config.toml
encoder_arch = "jasper"
model = "waveform autoencoder"
dataset = "chords played on synthesised instruments"
train_examples = 52083
input = "waveform_16khz"
bottleneck = "plain"
encoder_norm = "batchnorm"
encoder_activation = "relu"
encoder_drop_path = 0.1
encoder_depths = [3, 6, 3]
encoder_kernel_size = 5
encoder_wave_channels = 128
encoder_wave_strides = [5, 2, 2, 2, 2, 2]
encoder_widths = [96, 112, 144]
loss = "mse"
latent_channels = 64
decoder_norm = "batchnorm"
decoder_activation = "elu"
decoder_widths = [32, 64, 128, 256, 256, 256]
decoder_blocks_per_level = 1
decoder_block = "basic"
decoder_attention = false
decoder_upsampling = "nearest_conv"
init = "kaiming_normal"
residual_init = "none"
optimizer = "adamw"
lr = 0.0036
beta1 = 0.9
beta2 = 0.99
eps = 1e-08
grad_clip = 3.0
cautious_weight_decay = true
steps = 5400
batch_size = 64
epochs = 6.6
lr_schedule = "cosine"
final_lr_fraction = 0.05
warmup_steps = 100
weight_decay = 0.09
Rows from block 3 of the decoder of a small waveform autoencoder, named by matrix and row number. Rows with one number belong to one channel. Each number is 128 + 32 x the weight over its row's rms, rounded and kept within 0 to 255. All counts start at 0. Numbers have three digits each.
After each channel's rows are labels from the 100 clips, of 14976, where the channel reaches its highest value: "top examples" is what is common among them. Only what is clearly more common there than usual is listed. The data: chords played on synthesised instruments. In brackets: how many of the 100.
# convs0: first width-7 conv (decoder.decb.1.0.convs.0.weight, 256x256x7, each kernel summed), inputs 86-171
# convs1: second width-7 conv (decoder.decb.1.0.convs.1.weight, 256x256x7, transposed, each kernel summed), outputs 86-171

convs0.190:145094137202111073148172121149161159106201112107167077145140161091160089158145101226110072072111017130137116114154119121116121112112132180140171133110186123115165114171183023129141126154082089084153119121153155146123127168136148155162102190180108083104109162
convs1.190:134124113175167115099100106126151201142128148126136113132134115120147118126123103163088161200179159089076086140155153109137082115085113138100148150088098119143102144178192114112071118133084118124164163135092127108119094111131156193082121168073114129149132146
top examples: clipping (77); text has "clipped" (77); the note B (70)

convs0.49:128123142092118084195106115102124194124151184156070152115145138141122165094193089073153153113106133098112123123120124109124109090151230072180150115235139164166148119131075143132139134080170143167125107128103172087150155185184144123133111068183146113125089115
convs1.49:177082159100115125078191100114122109168168130076159125110144148143086180132141164126156105098128127135178109122121126163109129166105126174173091136115154135075066161080096124120148152145111107110121071160156153124154066139094124061111180068142145138107140122
top examples: clipping (75); text has "clipped" (75); the note B (67); root: E (25)

convs0.83:103141123143137093130110155148213069107147241116116113113157105138192095134123120132085017133113151150140142101134104144110130129123152149083123130161127155123160112142168136147122115144147146061179162114134104155149177129090160134118096105087117162143140137
convs1.83:173097122138146174104105099110120216169117112141130142139137136152095166142170138141142184144166111106126100175155162136149077109136124133123129122104116103116090177111135064107120136125042083117108155162110147103123033119130126131118139124138155112123117120
top examples: clipping (95); text has "clipped" (95)

convs0.71:172130185130162122124175168130139163161121109133170141169143164155125171193151162245170122142196118161140155133146141164159140163172171151126144158119077139149126156155170100160116132144150134128059188162169113158177147166130142124113143186163160129182173180
convs1.71:077091114083059167111083098112101079126137124093098133070134118113090156094108097151110111111100119119123104092058122116071123142107100116138120104124112103083160098093073208072127150085139126130157149082083149097082079144126084109134094114198131116074100094
top examples: clipping (98); text has "clipped" (98)

convs0.159:143111141135118113146166148120173164148075128141143147150160136125144167113134134255173124180145142119105100151137111154145105112138186134149134150142105165149190126140183160147096166115160133125089197135130095106116124170137151142077124190151146104144172198
convs1.159:102145125126118141064068127117110084163167128056126095091148126093122135131120100192090161123081124103147151087048128102097119151114094124140121089105123115089126123082118178064127097113080121177164159087104140150101068122126109110186134135156144103095095124
top examples: clipping (99); text has "clipped" (99)

convs0.228:147151095130152101088102117123144119124183206150173122187086123120161157181115131136125138094104141112110169147138163122128098137142105126120160130129100177144110116122119218123120128141137081092134177144088138149065150107081109135171114124137150133127077087
convs1.228:175079155121135141134161119118140228124116108168109137127116139152055118121151149107149110127169077124143102144187126136131116088179161138119128114118132090114092177134138012136112145141087115109055127173141133140177090113143138111099179123131123147158155137
top examples: clipping (39); text has "clipped" (39)

convs0.136:105155081099125118133112133099097187105113105104123151172127125121159236128176101145138105162162108140117157125103119133153115142165142071209099132157142209130162121142072144141116172121150122136121169128105152113110145161168098165116136091211144074119065075
convs1.136:161081160059076146121148140122139151147167135137150141109180179183074194135128149069141084089135113141155092138108142134097134147178141143192123108163151145102154189089073102115141159114129148136081119141141189127164089188145112106158127055212161165118141105
top examples: the note B (80); clipping (60); text has "clipped" (60); root: E (25)

convs0.82:133163144169168115144141155144164167158107149160144129125124118176138110174166147190151136156172114151152180152177113142177138129177189172089147146108091145167105156208179129216124114170155160140086140177168118149164193117163147144127157153127128151170148164
convs1.82:140086095145094178117102077086093085125101105093086102109114101094094145094118100158114143122084104103116091113097114136107089120072091118094116140090148089076115093081106160069116136107099103090157135108086111097053055099099094116107173115115135091102088093
top examples: clipping (100); text has "clipped" (100)

convs0.191:154119109147097128165127114117116136131036207141115114162160149168145128124172135134130213156101178144157165162100183142138160105116134096114112141145119171106123117108160175118156127114115112131186180148128139130081116160140146114090122190109146107155139026
convs1.191:145076160149116149128170116126172227124128127098111140070137137154081115140078126095085073114178129120107025129165152112110137132184124126131134137087133101097095194141157075131101122148113133115118157131131167131162078115126139165119130138146127168084130136
top examples: clipping (76); text has "clipped" (76); root: E (25)

convs0.240:117118128096114111150144101083118109123150187130129122081150097101120127116128111136121141072125105100120133171138144152126114067105176133129125096147100140111103126108114061139171146105157148193155071133155201115140163123166187153143078098186118131077097129
convs1.240:132182113177174134119105132157159163153111152058171130107140122112118111152118103130073127180159173103102046145142127109141095156069095158120128186084125118147072146173190136123075110145085139114178130118113156105126101091079159193113120157102128139111158145
top examples: clipping (89); text has "clipped" (89)

convs0.131:139128092143157067120089125123141126143161210171112121148164099135170148156151096181138056112156140123107134131140171096153123148109138113139162087132075196138129094142148216148132107104119085085143181123103128117086123127138152176127139145125135133135105124
convs1.131:172117155131116154115164133133120239123122077134127125108112139141078125130108148115110131116137058128138093128155128126106121112193137126139120130107132089099089213118142006113130129157073125130092129135128143151176078113126128139154156138156135180145134121
top examples: clipping (36); text has "clipped" (36)

convs0.231:103110096141128119109133126078138132067140187119168145159159125147161175170181129170149127084186171135123120202096133126178110130109166138156117121128109184109134095112118187145149090140119071114162177142094102105085108105097120135104118132119150081131109233
convs1.231:149097165104110140129114138141134224115145092167118127091123157147080106105094118110096091118140066124130067118152127133081111111168137120174135130145154110124146212128108031076126133101111153125103122115128167135178096158106108148144114114173117159124157120
top examples: clipping (35); text has "clipped" (35)

convs0.40:129145136154137116108140130156191087111122179115114127100165162088208114137148124126094006147139142161142096094133116133123140143123158128117083140150116150113153107132182121128146095166146157041171171109170114131126170127119157102126099113075121152132159147
convs1.40:168090129143135164102118119119134210142120129143149114173137135131078159133147170128121187157199113142131109148103169135142102109091133132152150114114110129095100170106129067078121150123054101118138173131119164132132058149115103165128127106157148123126090103
top examples: clipping (85); text has "clipped" (85)

convs0.48:115142097117106184132137125110104084136086255153139150088095085142177138095097147140150212109165244097162098132094100122147146081124104111114110168108110141124108089099090250141146141093151181160164194132127156105125110168115074141129149136122136146152126113
convs1.48:139107180110141124103140159114140222134150091133117124131135162146071122139145160131122136142155109136159111120163141123117135138182131157160140087131156091094082185143140021159110102156065135133061109166164160142160100113110157118132157155144133153151170141
top examples: clipping (54); text has "clipped" (54)

convs0.160:113133109109096192127142128122094093137132255137127149104101128138174112099082136117130206137138218129130117132095096114128161102118085137084132169108116151112095090104095246153126113105129151098159204111131124106141118162120111120130110128092128166151144097
convs1.160:163099190113135137108146159118145243115136094152131151138140158140060142142140167121119143160180098143153102116164144144104128117171149148150162087134138091094103193154137002140121117126079138137061134165143153154175096139099129125120163147159146161160151136
top examples: clipping (59); text has "clipped" (59)

convs0.195:112151151101096092152074116109165187102148142165087158079121153150108080066147077072106106149118127084099110159163113088094110107113175087148166129174081115163144125087106114120117144064129159118115134099114140118136160148132143154118083098154117108102060153
convs1.195:170106147161149175113207124155144104139111127093148150141115118090092133192143199115185144194137157159139109132117182132193136129065107109105088150085167121094088172138155139104158180180105127109151139146141164179141079104069109143136148115133101151128216097
top examples: clipping (28); text has "clipped" (28)

convs0.78:139107177078154092141134140144209161161188146130112141156153076111097136163135160112123114144133185171163132108145135146157145188177156188102144087130161158099084115173143138149099135167102119083081098135151161129151146114137188163117116139105137200181145168
convs1.78:096086148120068168136119104113143081130136134050129140078163137115100153123111153108112092149108165146116091091076157094075128144064127109139149107121090134092134067104108202069158129096145132153180139125085163115097063140108116149094112107147126145089127094
top examples: clipping (91); text has "clipped" (91)

convs0.25:105147104159097147115135161124145024144101230099129099087119072149198127147121120112145031128144186144163122145085108111130153128123130125069102126116081121125134107131152176130144122138183171084165171125124135130122155150108123147131127123101125169129138189
convs1.25:170135139136165149092109132109135244161128103144136117155145138135063141139147144146117173151164092116129115155155147128134078119159124150142162117118133104131102182136149051117095124140022113129091132153126134127130046111142130144131181156134143118128114129
top examples: clipping (77); text has "clipped" (77)

convs0.194:155107094152144156107098131149091126098119102119124128151114123100140158157140138150135146255139058172168123091128124112134150151101090147105131088121168181095111125126152131119144132124100094153172130144128119143119114101126087169140123129128129155133093092
convs1.194:120132124127118078139109096121135208151132138142080083065147129183102091089138088130102092101132111068103079157177098090116091127150151131137096151150126103159120181173137086136085113105117163150085108136125101094107127127146154149113128121116119107116149170
top examples: clipping (52); text has "clipped" (52)

convs0.15:138157141088175074076123176146173101191158131099130094159088213119172062184124142057083107083136185139152120109109151110166177152138168156178062110148110153116089105130110136143103096144087096109136114127219134155135145154115086087155109115124085090160143136
convs1.15:128029129123087171143140071156144128142096148193084111148146134120104108104148149093163135154173141139139156107116123147117138109096147128134171122130146122097164125103122133129140169129152147110122134123131157108121092149176084143059109087137083183124088087
top examples: clipping (87); text has "clipped" (87)

convs0.179:145143157162172111141129140132162176150104136150163151129131144181135120172158148221166130153170120142147170153182111142152141134152177174099159156129056144187103151180192112199115108145144150133080169181164118134153173123141161142113170178119145135178168170
convs1.179:132093097118095168094104079102099074122111099095095097107115088079099170095093097174115140108076105109119108107078106143119081127077076117099114131082123078079128092092104169078117141113116103099162143091079104114070058097097084101107149122132144115105089092
top examples: clipping (100); text has "clipped" (100)

convs0.235:150145167165154117142149140152139173151106138147162138133132137164142123197140151219152130142181138161140175148168109151155147137165202187100150140112069139177108159169184121188115104153155148148085165168163110132156168114146158146124147179122126150179156170
convs1.235:129088101136096168093083092111101089125115094104081103097117094074099149098105085167098144127073106093114088108088112135108077121065081118103123128090126103090124100094098158068109131103113109104159151081080112109063062108105081111100127128138128092094099093
top examples: clipping (100); text has "clipped" (100)

convs0.36:082163131129114166121089130156117069113153245123102137073102103136163126142080112070130070116118247148140104111136109136110153160137130142070106151123120123131097114085148172142154134135150191044147173114153135139171146131108093091158104118123111204144165123
convs1.36:178092152151147140103140119120148225135127104131127113163125145117051134132168148117148168162173088127139126151160154136146098104153150136133174098125139114089084173139154035146090117152063099114098137157136139136132068121118133160106178140129127121153120133
top examples: clipping (82); text has "clipped" (82)

convs0.92:093087187129106136105090129137216103117132185116102095129142164108150066136106105139113049069123158100136108134124133121116132153076098116125130123123151116115149124103146109116124077129123110048135108101111116102110157129100094078084135108102100240142116095
convs1.92:175077133137136146105159111124129168155120145143142133186146147124092148145184166130181225140146121129147187136126138139142104145115154130131151098144117126107133145095131092120155150124065127133143137174147131123118071149134122131150147123130139151158127131
top examples: clipping (31); text has "clipped" (31)

convs0.61:120154118169125062132112113126195141109156183119079111093225232142155097118138114083100111118140128110133119128128142079117152166155182130160144093213123181119102128135125145138113097132118137110154083118163175145116153160144255153149099111136083154136121171
convs1.61:140141103155123155103155139183113194084097098133188145139053089110111147143106097171097203139158119126108123096134110149135062087023088109093112153085079099144129173138153075072131144095099112085166170106104132109166070121106095179105116179108145119130116101
top examples: the note B (61); clipping (50); text has "clipped" (50)

convs0.172:115181120135088148126139155095154056141140237133127129107128079150202124125100134108144065102118203145110104132106118137154138115145137145070108154122090140136147081117164175155144089156186177056156192110135122119143164125104120105113104106084119109162183145
convs1.172:191076162134142156097111139111133239148140093164137118156139150135064153123154150143134150148160080127150135124151138139123103125174138140143165107121139102102087195147133031124106129127051110132095151148133157143163064142122113132127171148153151138140129107
top examples: clipping (87); text has "clipped" (87)

convs0.239:162128113169132129133142121097228143210120139118157083166204156116111112169147176175154093093115132112170123099161139155138174096141134224119098170097197101102104127148186086113154120213103136073091130153146143141106125108114188084172167133121128157155161106
convs1.239:055096124146140127108067111131144117147135150091088103084148136118142104105112077157045128189123168084100125121116123099093095144093118123139167080129109104137154118154140156103103094088121153174137168080109121096103089129154129166108093161122119128101084143
top examples: clipping (90); text has "clipped" (90)

convs0.60:164153110138131080197136085165158171211132126186100116135154117126091100100154126173122111080096123114122151190153130143111135070135140101137151119136178139159155124120135109143120160110146107065174127109069146099145129108167129179135099145135117081120051177
convs1.60:097109148171157132092120124124165165111152129043128115081123131114124108164083135135070108174164174130113032100118152083128142164100082122148121148077118112074091131142182164112093106166082129137167154121121164129137105117086159186122105184113109187112157126
top examples: clipping (76); text has "clipped" (76)